config.yaml
train_examples: 295000
image_size: 32
color_jitter: 0.1
task: "denoising"
residual_init: "none"
beta1: 0.95
eps: 1e-08
lr_schedule: "wsd"
weight_decay: 0.2
Rows from block 8, named by matrix and row number. Each number is 128 + 24 x the weight over its row's rms, rounded and kept within 0 to 255. All counts start at 0. Numbers have three digits each. After the name is the row's rms in percent of the matrix's.
# short0: shortcut pointwise conv (model.decb.0.0.short.0.weight, 128x256x1x1), inputs 0-127
short0.7 128:128128126152171133143133134168108086145129083081142105133112164171143098155088083108115133140146098107162116178176148094117108151170108084079136170143128135119092147084161088136135166104179076081157175084116162120159155176151122132171161088123144179142139118155141130083120128083169127157080078130119132133116107116131129128176087111123128096171153129154112153143154156123145167084131
short0.8 087:133119131138103118133141119116153152130120153148119139133119114115127161133152155133131136131125134134127133109111126134141139113097132143140129106108142118145155137137114150124123117143107147138105101156148111131103114107123142125111105153134133103117112139111129122156141116144090133119134149119114128126122133118119130123107153148126134143104098122118128120115111123144125140144144
short0.9 075:152147132129113124111121110102151144119120138154112139148130108116141138126138147123148094140116137143101125118094120153143154099098145152154131119116130116142134130157099144113146101152104158144091113146158099159110106099116153132091120147154101114117111132102113124151137123162109123107146135112122095139129154133113139133111155167134112146104110119124128101103111121127104112161163
short0.10 067:155119132119095093150122120089158175123135142143094166114131100108113161130153176165132142109112146163110131114096111134145161114098140150142141106090139129144164134133096153116126087151085155147091104140150102109105106119121143141099105138145114104109109129120140130134156126158090142126139155096143117153134169149136115136103148170139138163096096143110139107115079105129119114146118
short0.11 084:132129116107122137130136130113138146128150141144136148126115105100155142139143146120133144116125149120127115106118129141142119126102140164150114112125128115116142129154109146119104101138107161141107098162140113148114122103116112122099120152140123109139129102140110124148137137149099119129154152144139112126141134124113130126110150142132139163112112123119120123128119108126120133154111
short0.12 153:118149121148156146139142134159088094131145095096121096141116167160132094150088096109118133156153109099151127165168158093109106156163113096091144159133142133128096156091164095150142163097159100107164176091093165114161160162162113117168155096121151171150128113154123137095110145094165139160095092124116149136122104130143140136161101103130128100158160124158117151129165150121154157094139
short0.13 069:128140129110108156132143126110145169116116157152143137146148107106104154115163147137144124104144145124087151105101120152130159129124158152153114112124117129113140115149112152158113107140110147154103103157138102166100130107113123150113110147139129118110114140108125125144123119159112155116142149138153127119140140135141147128115159140165140131114103151113171122131116106132119124142137
short0.14 083:130114153124096113137124136117142136146137154139126159131113102103126153116145158142132128112128136135100124104103118149141141095100137156155131093112100125127149122163120156104107109150104148155115088159154111138107108109115130141098093146135111097117130126097108115147135094162104123113148171139138110117138130112133121126101149144127138150087110131118124124136104118142116113168128
short0.15 072:118136139106124104134140110110154167134132143138107158121102110103135146145143153125145163117094117130134117106096129152121142116098130151153122100097135106120154124141124147136130098134103150156093111147156107145108107107128147146108106152135129113097124135117112123147136143152100138133160155122140141149109146117118110137120157131119122154120102133128150125140104124138112110159128
short0.16 063:138104130086129109112105132125144132100100124123133137110151102126104140105153120130140110114135142135133116138134120124128125107109148120124109112127125128109134098123123140113127120137133118126120131133144108150131105132106146129127110112141114155098113135122142133127137122104104127105126127143137113111138136121111138101141131149158128137119140148131159128131112118143119108132119
short0.17 077:122139116145124148123131126147127136114148132120114122110136131123121129161128134129147117152135120123158111142118142120130127144131129133126144117125139121124108149131139117146141130143126129122142118128105134125129135134134129126138138125122160111136139137162137132127131140142120128157127108121118168145128119109119120148124128103109113110148123149131149151148140144122137134134145
short0.18 084:127144125142135140141141141129152137142123147143125117129127119142135127148130131142117138116121129127138143137113133151130137146126112121143129120124148128122123162134136137146117146116136126135134129137135144136130145132137159154140135120131145134135126143139129141132146147138141124151128135115118162129121120104114114113128118105130136116140136130151144137135143140153148132140142
short0.19 290:139131129118090124126126123082160175126131190198130162130128082083129165120180186140138127125115158147113131074059106164138152103078149195193126092124127126136176126186098183121124089153081192184105053189154091138086104065115143139079103194140110078116128141116129120201141128194071127115185189125136114135134154132122132135088178156131134153085096130105129113124094110131113112189132
short0.20 080:142131113141124143135115141109132129135146130138144127136120131122144130127136132124131115145121140155126127127115131136127133156148141134139134119154136133136120123133140120150142125137113144136125115146137129127110124134111137137123125122127121126150133125130139144140135139130113136144138135130152139125141138160135137163129133122139145110133125124104138115139122127136142123140132
short0.21 077:122134125119140135128116114131133129140118118113141134123129153120118123120134120127141141122131124131140123137124139133126122130127133112121139128130148122132118116133121122135135131125125124128134134119142118141127119138124123139132127141128132129129132133126131127126130123120141137131116128122118146125125131113130104150136125124133111127136123139125159131134127129134129126120127
short0.22 078:132129126135127163143153131137118128137149142126153118125131138135128116118110122118135113133138122147135105134139131105113106141155133117128141142142108119118115133118132123148133123127139121114147135109123136118133154126135127117126137119128134151153140127151130166125106125129146121110121113156144143119124098124152125153132107097120110125149142125121125167131138134126154132115138
short0.23 066:090106155124147145121140093144116142148135138127106118147122142134144131121134132102116148124183119112140145170130131141118127148145105126108117150114164093103111121118167134124095140123153125111125158126120147150144145126143121132139148114090164148109110127134098105130112103124128143154112119105109161109108115096096080140146126118128119110150155107137111110117133152147127148125153
short0.24 071:156100102122111143131135142116138146125128148161147128125132116122123146111142144143134125116125135161108132117117124150141118114118146147145129121129114117134142086135116147107102112152122141154108098155156116130108105127105132113095117133150079122134136142112135133151137118159110134094149133140116100101120145105118112094108151143122139149118116116109108130114103119130127094151126
short0.25 095:126151124148144141139132126141107119130142113116132127136113144146145116147109122129129130155144122126135135136146152115123115148138134119120140144133148128125122150113147112143119146122134112122134135120126136134141143140152135143142142117149138146142120131142124147121141159117140133145113115130121143148118123115132131133148099133127131135147134138152137141143145141138143149120148
short0.26 081:139137123110121114121117117126117140117134135119132136132112118125128126104133120129143112117104138136108131126142100118135121124112144135132116128134129138113138133136116144111119126133128140130126140125126134117131116139116118115124108123147131125125127139125123120127138134125121133105125128146146131133151149101123135127133134137124140135137126130112118131113132107112112106143156
short0.27 071:135104146109135125125131148129108118112110109112111110147165132130111103116107113136126138126148096104146133130138123105128112145151113123129108123122128151150099124120120114137131135098134125096118136120113136149146159145148124166151144121136115133136122106143122144123139105115148144144123116143112124158121104136149156098124120129158096120155125145158161155139147144135154131132098
short0.28 068:106132124098119120127136110109134140126119146144139145159106104108111136101144125124146140132163140160123113122116108150138107114116153127150101109132123109127139107139096133103120101153110148149118101152125113105123118110110117102094107143122122118130107142100120136143118124159094116090149140152136117095138121095114112132110140125119106125102117107101092125113135110125115115140118
short0.29 199:118136137138170152117137140173098093134133078077119091138140176179131094140077077112121139140161095099144142181183154092128112168180104073084137175137143139129079149078172079155140181098174082082159184080104172140169171184156120124176162079123156173142126121160122141075115128081177134148077077131113155130127109118132135131181082107134126092178170126152130152132175147127151148086136
short0.30 073:143118120121107117125116140098136155123122167170117155120124098088124158141158162150108137128110140141124156100096137143138169131103143155151123101118131102104144136157099169129094108158097169156116103160140124135103110104132134139105101153124129095107119138110128105157145131154089138142169153125135138126145146144126110109120160138128133149111098138148136095120111121128114104140111
short0.31 082:133113120117112111138142155132150128117114131130130138093142142124117132106126123159129094112112132124125127124136142129122141132118136115121123119134103150124122130127124124129093108122135117126137125114126129124130110133105112124120109130114126134118116103117135136128125120106137122112137127146122119102143137149128121102128132119131124144117136119133138131128123116132114123104112
short0.32 144:138130131132098138125118117096148169129143181179115159132125096101128160128175170119129134136114157150105124090076102159136156098087150172182131089111117116120162119173106170113135093152094182174101082182148091139094106079121138134077098176137111092141125146123124128180140126170079126132173172111128113137120152130127128119087178139124135156098098132106133115121103110127130122173121
short0.33 081:124132128170130132134121148118115121149124115120146114130124145135131128164111102115113138133119119117164108140141164126117134159140128117117131136129140116146122172105144120158141146129151122119151142123147150132141149142152144150147146111139155137152162131148163133115118151113135144184113120119135140152100112147150144132142110126117124111144124138161155139174144163141146151113111
short0.34 111:110148134154159139118121125160107105148143093103112109144136162165137099152102093118117126150148105093146133164169146110125124164170120097095150162122127128158094151089155090147147147102158092092152166098096172135157161169157126127162181093140166168155146118157139137104128125096160130161093100129107138162111115122141136141158094113126119119169153128153138140139160174123147166101129
short0.35 101:096130134137166129124138132166100109152122099098118102124147170158133107129103088110131122134151095097138120166170155106116101159149115096102144163143138129138092147102140100143129162095160096096160162099108164129174140167160132137165155083123143170125138116144132133092113117093171132146098099128115131122112104127157131140165091116114121114166160125154142146155162162125131151095123
short0.36 074:121121112135114138120125105111122148122104140145125147101124120125131140129140144141093119145103139129159102115120128131120109117112142132131136121103125114129153138146094147117122117150119140127133104134132118114117132107150127136115118140120127104160135150137141124135136140152107137139153141140113142144083126125135126139118141116090127143115099126138118130113136141122136116142102
short0.37 093:143124140119119137131139148119140140139132137136120130135127113120129133125143128129140141098136129125113149117125119139140159142122131142151128127123143119127130139130131135152114132136128141132123129136132120164111120120132141144110134143140133126115114134131133128148125119140124139126135126133134150116128137114130108122115137125130134128119131138125152120140123132134133141140136
short0.38 081:125132119114100137130124129106140149130133162151118142135117110110119123124146149114138143130127145132121127095109104149125127136107128160141118114129143137138154135161102131119136105138109145152108095149138101122117109110101140126109128146130144104112127142113128122142134132150112134119154157139125139124128140125129141142121159137138136131116117121121128128132125121129125107150124
short0.39 057:113099147139113119136128110151125133107137145151141133140135121120123140130133142138132125113150140145117130123113130133129134131125113142147116124140148139132138127146114118144113127115122150147129117146137122148115129112115114140117132138116133112117149102118141127138114140143108124114118135132146142121115140102133128171122124140150135116119127125113137150154141128134132145143121
short0.40 085:123126166131135128115134144140111107134117110109124115142153146125131105130101116141138141115157112118132153129136130114144120140138107101103129145126131148144115138116136108143156151103127110114130156111107134138140151147136143144131144107122133131125107128123131150107139114104130123121117105106134159138118120127133113140141113118144122110137147125137136131135136137153135125098133
short0.41 098:115136146143163140120138126174115106143138087076120098135148176173144103152092089112126143142148112103148129165169157092127108167164110088086136166141142138136089133094159071154140153111170078083142167083111165154163156172161125135171156080135145162138142135158133130083121136076177138161083084121128151136118115119143123122160097117124116109153167129153136144151147142127139146084123
short0.42 112:146115132123091118141139124091154163118129176171110156121130089095131168122177177132141123106100159149113135086081104160155147106085146172180129098120135107120178123168100182123123098172098173181101080179157086148080096085111151150091094175126120096119132147114138118181140113177093139112164176123136133122119150111124121127093174157123141159092089112107123118130093112131121109180119
short0.43 120:108124125137165143139151150162096090146148097090141093127128175176133096142085089127117132129158109117143128171177171089102111173170116086091120169137160147131091137088162087150126170112174096097168175093091175124166171169152104101172161082114156171139137122157123156084129154085172138145087089142116142109136110122136150117171082111121122101173165127155118155128166133128148146086103
short0.44 091:129127129132123125132133126132134125135122138134134157127127131120123137135127134131141133142122140139132137129138112130122144118133131121125126136143133138116132120131124147113126129137141114124127135123124117122125128133107133136119115119132142124114125127111142110129137131128129141125121128145142130135134130113131117131110132123136131135131140115119129106128134117136119133130124
short0.45 065:125136132154117143104124154126151138151137131130130124123118104145123148089156131112150144119132134132120147133113131127124128133095126131136124134158111116157128144140118151138106124125128130139115112137121117143141114102100105131103132146151144123114103128139131153145137136145105127128132131156164128146141123109137128161096133142122130131136127133142131135142123117108121155142132
short0.46 079:098121106153140170103114158152108114141133107108140117113129133155132112154111115114142121132138099107138117146134149117124105135141105108109136141141142094112115130113148125135129158098152102120157155097107145133137143153136094117159154114121153142153116107151159125128109135107148137146106129122118136143125133112129110119162110111113136115162133134154115148122146143112145138102115
short0.47 062:147111139099136095149114134119134155106108136138107120124128129124143134116137160123108136108101130140124133138123135122135110125107127149142112117125111116120144139167104149107145123130119153140122114163149120146115130121125152164114135150133129116095127154104137126134128114141119120143135136103088137126094118105121136125122156149122151120120128099132126146140102135111133137140128
short0.48 099:145133137121113116143128113104153146131118154155116142137121117107152144133137138117119141140109141138127122122106109150125149106122125161153131105120124108123132145150118142131128126144108152151111099153171109123114100102126156146106113142128115112130127157116138106145130125148105123151150141103122129132129114133123121136125136136123128130109110141101131097151102128124127116156135
short0.49 135:145133131117091098139125124084161167121127182178115159119127082081137165114178180142126144105094160147105125079080105176151159100094151179176112091109115128129172130181090177116116083167086171170101073183162090141094097075120147156087098169131109083109129143106125116176138136173080125120179175125134124133136146131127134125089171154134136170081088132101136117127092109128121113172125
short0.50 076:119137125132146123134133126147141134137116103104130126128132152141130120117115099126148131112138121124136144147152143110153134138143130113114123135121141121145121124098134116146126150121135112123135144097120159161136146149143131140132140111134121136130130128140129137118124115119143138144099109113127146108135129132137098145145127125126144130134132126137142134149137130124124150104146
short0.51 061:131127134129154127131122117131123109102120129129096131143112109133108131102131113116113133145154128134120131146137158117124130128141124128124124119135122151150115137135135136132160145122129120111139128134121119137140135109132147111133123128101100145136129158138110136114102120148148115122103095115119146105106140110142150149132125119119145106124164118149126169125117134135150114137141
short0.52 072:134137122119109141127130125103141140116111130138137149117145116126112137116137132135128110135110132136129125115114109150109141125106133142140141128149114147120144136155127143146124107116127130141120100143135106131108123107107129109125128139131113124109125144111121129148115139131128126102152145131139119115150125147142147165108131139157124118113124106115120117101101118121136126142129
short0.53 092:137145143132131154126146133132138125157147130124140129155109140140135126126119126120123135138136135125125153150141128115123127127120115114119136137132131133152108151121117126136136139132127111128125131124128125137127127133138132130135137111125133135136136141139137135125138131120141142130121125123136143119140126124125136136126108131134149124129134127116139127129138122136120125121133
short0.54 063:115125137107123123145132136103115121116109156153114129104162114128125125105129157142162137133139133126123127108113138156136115121125121148140121106113135136136124138150125130119113122097106143134134117145106131126117143108133101140115137152136124133096090106088120123166119123157119121123147173147108136113117116101128132135120150129137122136113137130142125142126113143116127157159136
short0.55 110:126134138147173138136139133169091087152144086093128098131134176178138090152083083120120140146133106109165122180179155087120106163184113076082136176140128143131076142092166086144132172103167087082162177081101176113167166178162126137181167077122153172152146116167130149077138150086174143161080082135118130149135110127148140121177086103117112108164151117160120140127157160126149148078117
short0.56 095:112112142108076109149146101084151156121113168183105144139111089090126161127169184121132172114122143119122133087089125159133142104077130165177097096101149119133157134174105165128138103144101182157091080161172106141090110083117152135086090167119105093097139154098111101181129114172099153125176162123132147125100137109116122143099173140123138139092091105116124123135096118131119127165131